From a checkpoint of a small audio embedding model.
Model: 2.49M parameters, log mel input, layers 8, width 256.
Training: muon at rate 0.0035, batches of 384, held-out accuracy 95%.
Data: trained on two synthetic voices taking turns or overlapping, over music, noise or silence, 26041 training examples.
Rows from block 2 of a small audio embedding model, named by matrix and row number. Rows with one number belong to one neuron. Each number is 128 + 24 x the weight over its row's rms, rounded and kept within 0 to 255. All counts start at 0. Numbers have three digits each.
After each neuron's rows are labels from the 100 clips, of 14848, where the neuron reaches its largest size: "band" is the frequency band that holds the peak; "top examples" is what is common among them. Only what is clearly more common there than usual is listed. The data: two synthetic voices taking turns or overlapping, over music, noise or silence. In brackets: how many of the 100, against the usual share in percent.
# u: gMLP up (value half) (model.blocks.2.mixer.u.weight, 384x256), inputs 0-51
# v: gMLP up (gate half) (model.blocks.2.mixer.v.weight, 384x256), inputs 0-51
# out: gMLP down (model.blocks.2.mixer.out.weight, 256x384, transposed), outputs 0-51

u.109:151176145127161147154145111112127141104119077072107157146138134134151125154107116142133133160116121112172111150175092156120121110102105150090128197142146124
v.109:121094125144140148166126135143130131138122101118140065139092143106113136087113139136105148104112103154168115133113143127137133114134128143181152094120109143
out.109:126137141164111123123139119114112148150084108138122113092116152120099150129145128144129121098116115170082136124131157168127137131156097146144136103116139160
band: 4000 to 8000 Hz (92 vs 25)
top examples: music (63 vs 33.2)

u.267:120157124127154117141155150079131131121131088140158173163132138128126141101149108132157131126136153121138089122157133151168156138118143114132156113157102145
v.267:095122123109147107117114142140126113122123127128168127094125154114117138095125151167134128164129133180138134142165093144132109129123144127087135123120155119
out.267:160156128127118121118100145156166154134156097119153129113115108098153098116166106151095143085124176134142175152121111107162166101160098110121122151120194158
band: 1000 to 2000 Hz (67 vs 25)
top examples: thin (high-pass) (39 vs 12)

u.11:153111117107168120101125105162096068122108130094090088129152132153142127142161105119144107110134092145121104113148108176093166179138083162129109148148114113
v.11:135096139081124139124108119110110146115135100146157071080082141130135104121108136138124117109127146150152102138166131125121144081091095123096135105127137148
out.11:151137168141148090151135108101158122117112121114129104123185135125145095142127142101144158106133078147163116135137145117158105115123132122200091127131153049
band: 250 to 500 Hz (67 vs 25)
top examples: deep voice (70 vs 39.7)

u.304:122105072140110169121157124150103116103095122120131114134132147098151164161125104128132150132093138140137122132104097124091112185160121143142121148102187179
v.304:142157109150145158147136165145115103127137099110085133145122134105119159145119129115105127121122152161141108144124093119151140123116064124163125144136127124
out.304:111129140110141175133113135125153123097137084070141112157150135105149147102134135105196141160145101136130136125073176165125133101142156113156130123139149151
band: 250 to 500 Hz (87 vs 25)
top examples: low voice (84 vs 40.3); second voice: low voice (50 vs 20.1); thin (high-pass) (37 vs 12)

u.379:133139136150142143104116186123083147125142153145094119066135152174123106120152132115121146139149128087163147125103143165116114159135127090177154124123106109
v.379:167149132105147158125167147140092126114114144143119102148168167135126118150127091129136106142111174145120133102116139119101169167143106108150089122164102105
out.379:186133123113080122137143149157137118134148125141089152115125113093113138105130155105143145120120155151121137173148099124152143132123098170089158119092093182
band: 1000 to 2000 Hz (59 vs 25)
top examples: high voice (88 vs 40.1); first voice: high voice (77 vs 25)

u.14:101151154111157166105103157120095143128160123135133142118140102127119112109168113146115124159113134157147095131145142110122133153124107148144095171142119100
v.14:127137096100122144136133110204130083123133119119134058158127156132177170141138097126119129130092118150105119106135123125138124142112166181130139125120112164
out.14:109129109090137134151171127159103095119117139086147170110117133122128097154185140127139098122148122125113150110156106128133148113128113107118085127114096085
band: 250 to 500 Hz (70 vs 25)
top examples: high voice (84 vs 40.1); first voice: high voice (69 vs 25)

u.197:106126125116123108062159093106129106114166119127102147154133135126120100115110141140115143139147114142112158113133137130157157097107145100150084116128124113
v.197:104090119109145136146116102116154162122092105180122131170088148113122128132120131130128124125099107082150118144144120099122145122122067160101152148100138092
out.197:105158114115110118123164137098129147144135119144113142113141079144124113084119133103137123123110128114171086124097146112093159150118116126140088101163134119
band: 1000 to 2000 Hz (77 vs 25)
top examples: reverberation (63 vs 34.9)

u.58:126152148130152124169101135112148110132111129143104102148139154097069190125117109130181143169125091118137081174182120113118115109138144089150109126157151112
v.58:158137106139144115100130091138141148089109132123104103131127136135183140104109119101090145116114117104096159059113113127155133115100155118165122115151122134
out.58:148127108135096146152159155126130109140138119057146100151118157118124155170110127146115105118091150129162102115134128164131137138168135120128157127104147124
band: 250 to 500 Hz (100 vs 25)
top examples: high voice (77 vs 40.1); second voice: high voice (59 vs 20)

u.116:142142148137143131164110114159094126122090126132136134113091097115117107136147129132123161150151149108132137104107145070127098098116169137084115146123126141
v.116:095100116111093126108130119142129101129175122154142118093096101154095158134130064143146111142101075143158118142129157138159127113102118109128161112118137097
out.116:099113133065174156127163106095142086111147130147135154115122164125101135119101124126109142147133104114157122129172133163159160108092122109130093089127108100
band: 250 to 500 Hz (98 vs 25)
top examples: high voice (94 vs 40.1); first voice: high voice (73 vs 25); second voice: high voice (41 vs 20)

u.103:145140138139147141122148125134138081156111144138061129128078123137146104092154111136098144115093096111137095137155120145200136109147097111164155102135098121
v.103:138153129145120155106139099136104107093103129119164175181118109126144147152124141128146128143089123118173140087131118158113159144138089110197093115135123160
out.103:133173168140121131154114103134130129134144113071117127131109135094109095173126152157108139147136137145121126105144137102129112128140112087178140162117146120
band: 250 to 500 Hz (84 vs 25)
top examples: high voice (70 vs 40.1)

u.321:128138123096168094115125111140164119135148125110107125135168167109114119125084096113134103146154174077132154121117121132168101101073119112128167169163099124
v.321:093122101119106137110104113092141092127120109142132135153137127110105143176117084178073133132085104156090119145147136087134116133107145109144136156107153124
out.321:159152149156154159145140155097097126140123097137110123141132148132157124106128100102136125142154169117129094090144150128166134101154105147088090122110122091
band: 1000 to 2000 Hz (54 vs 25)
top examples: music (63 vs 33.2)

u.204:106093146099141091108166101143147085134145118104172098122144148155132135124120156135125118154134113166121149113113140176114126121109115056170138117170139143
v.204:153097139120110137104105121140155160103134112119138135153114135093124142133124083112171182109089144114116106154180132115142118168143111135158145144163144118
out.204:104147087142091096160111113131114132154105101140105089181108144142123108102168133141119178127126129166152140117087109140117102142092122137097119097157159159
band: 1000 to 2000 Hz (64 vs 25)
top examples: reverberation (60 vs 34.9)

u.334:142123159136113100093097113075133118139148140155072114123105130164137159087108084128106151136136124118108119126158131154140125129105142109149091101166154115
v.334:090143126099123157132161144090075133146119125128178150157070124145161126144109112174161157102154105082132119131158151103124098112114089126163127126144152148
out.334:128112165142123151129124091122145144145113097135125088165130131144140127163111172096155122123143098081139137109141119149106118147143176155127136140160158123
band: 250 to 500 Hz (61 vs 25)
top examples: high voice (65 vs 40.1)

u.153:144124152119105151133157206123160153115116128112086132123171127102098111085093142136144148149131130159170139110116113159150178139062139138100112128108189118
v.153:099157140123150127159151151131179146100150151114123161139094130112108149121112127108118141149129099120099076137141121100170113129162106121154091123085146129
out.153:142188115108108111101123131129095126108095148133104126119101129123131125086126140079150115114113108130104123077128094092147156120137125188144115084169108104
band: 4000 to 8000 Hz (87 vs 25)
top examples: music (70 vs 33.2)

u.190:148139156118126136136117105143118148097169080181114137106127139127124062138117158148142151145122099134108121117074120138143109158116126128074095154151166118
v.190:150137141093110176143117091099148099091103126088124150107155145128111132155130147081163137144152104142085125127079158157133113127123123135109124140123135119
out.190:140103075095089164121140146138138147118159161122159095109128143146134148087177151160098113113119132138124101111107148127139091145145094114130155158135141141
band: 1000 to 2000 Hz (58 vs 25)
top examples: music (67 vs 33.2)

u.268:097163126134151146098119134058133113149144107108141171124138127124150106099107092130151127155169148141095081135146130163172104119092125093143130086099146096
v.268:139190140169121125117133131076120137132111078157162152144119134138097139107107119094105122099081133145153161109104101111115092133105127126152150156179143136
out.268:145129107117104117131132113098172156127117166116117145105119115125138147147146119150162102098067128147165114133080119099132153117099129154143110137147162118
band: 250 to 500 Hz (92 vs 25)
top examples: child-like voice (83 vs 40.3); second voice: child-like voice (48 vs 20.1)

u.324:131104126134137106193147122139142152150122121131115133101134126166134151130147100130132134079121201138124150127104134176132114146105121129141122109145186125
v.324:114133116152109126111102131113134149116132077146118126163119113100118159126162144126130142139113103128185102142141131130102125110108110115130146113156136171
out.324:121111120126134120134099066112120119107125093078144161110124115156137163159135125177115175158152082136147101153082125164145141110143102115101081136141111191
band: 250 to 500 Hz (97 vs 25)
top examples: child-like voice (85 vs 40.3); first voice: child-like voice (67 vs 25.1); background: none (63 vs 32.5)

u.18:111164141142113114142176143105147127134176153060099143141135104134114159188093152171129125122153103129105141107168135104104162130140139104129102139147121098
v.18:140120125126144102122154121111166153122119132139105129148134127102109175175101117157108132149136145105126108105132154146119130128152135140149116133146143149
out.18:100087139144147080129095119181141124120131069108115130161127131112116104089125148098131145140115143138146133161160129144148127156119163138151159124126115110
band: 1000 to 2000 Hz (60 vs 25)
top examples: second voice: deep voice (42 vs 19.7)

u.215:093145147079143175156123170130116121147132123099130114124124139113109122168100125130123160147140121157121134091180117124127123098119146082164166123176155128
v.215:124098137127136169128140076129109114150158143141173177132141125114110113130126156137116126170147144105097116069113131157122141152138129148128131094091126140
out.215:124136133139083143148155147119129140157175128144125139095151107123156138114152164154142101148115159083111144092115151130133150123097134146217156102128132184
band: 250 to 500 Hz (75 vs 25)
top examples: low voice (86 vs 40.3); first voice: low voice (67 vs 25.2)

u.133:136128133139108120153128119108137109146146142135107126120140099148094145097161135106141116156130185154055122099107106160073137150097109170118128109122138095
v.133:123123152162088125140101137120103110107113164100093092138095112071128137124146145150120132116094153117102112190046114130132139084136114051135110146117132142
out.133:164122154126171130153151137088150134098123145115152113140130110110078103103085108127156129170119120125093104153122094142104121097125120181137156155113116111
band: 250 to 500 Hz (62 vs 25)
top examples: deep voice (69 vs 39.7); first voice: deep voice (60 vs 24.7)

u.57:159114106152144102181183159105139151158139101150073123090143124165121095120094128141118101130138140078163114096142117132141118119116127159116102123100135169
v.57:124127167140121155159138114131172135127123133123125119136139097146148158144102158095150106155137106153142115105145155102100133129150132100098132139110168121
out.57:082141168133135109090122168155080133159107122125143158099096130065173136141126118146132149121121124136131145133132119114125057122114131138146105115150102067
band: 4000 to 8000 Hz (66 vs 25)
top examples: second voice: deep voice (40 vs 19.7)

u.173:128148134134099162137122111094094149169098140106100136142131133127088104099096162190147166127152166115134106195124124130141135160152111139065102133096124116
v.173:141124133115114153084181108089157080114067104138123135127155149108170095098124118103113081119128146150125171139129141142116111148114104111108097115157127143
out.173:145156142103118098115116129141134118115112121124129140126138132115083119147113147110125166166139119167112072155128102163132123133150094112159159139116088141
band: 1000 to 2000 Hz (51 vs 25)
top examples: music (63 vs 33.2)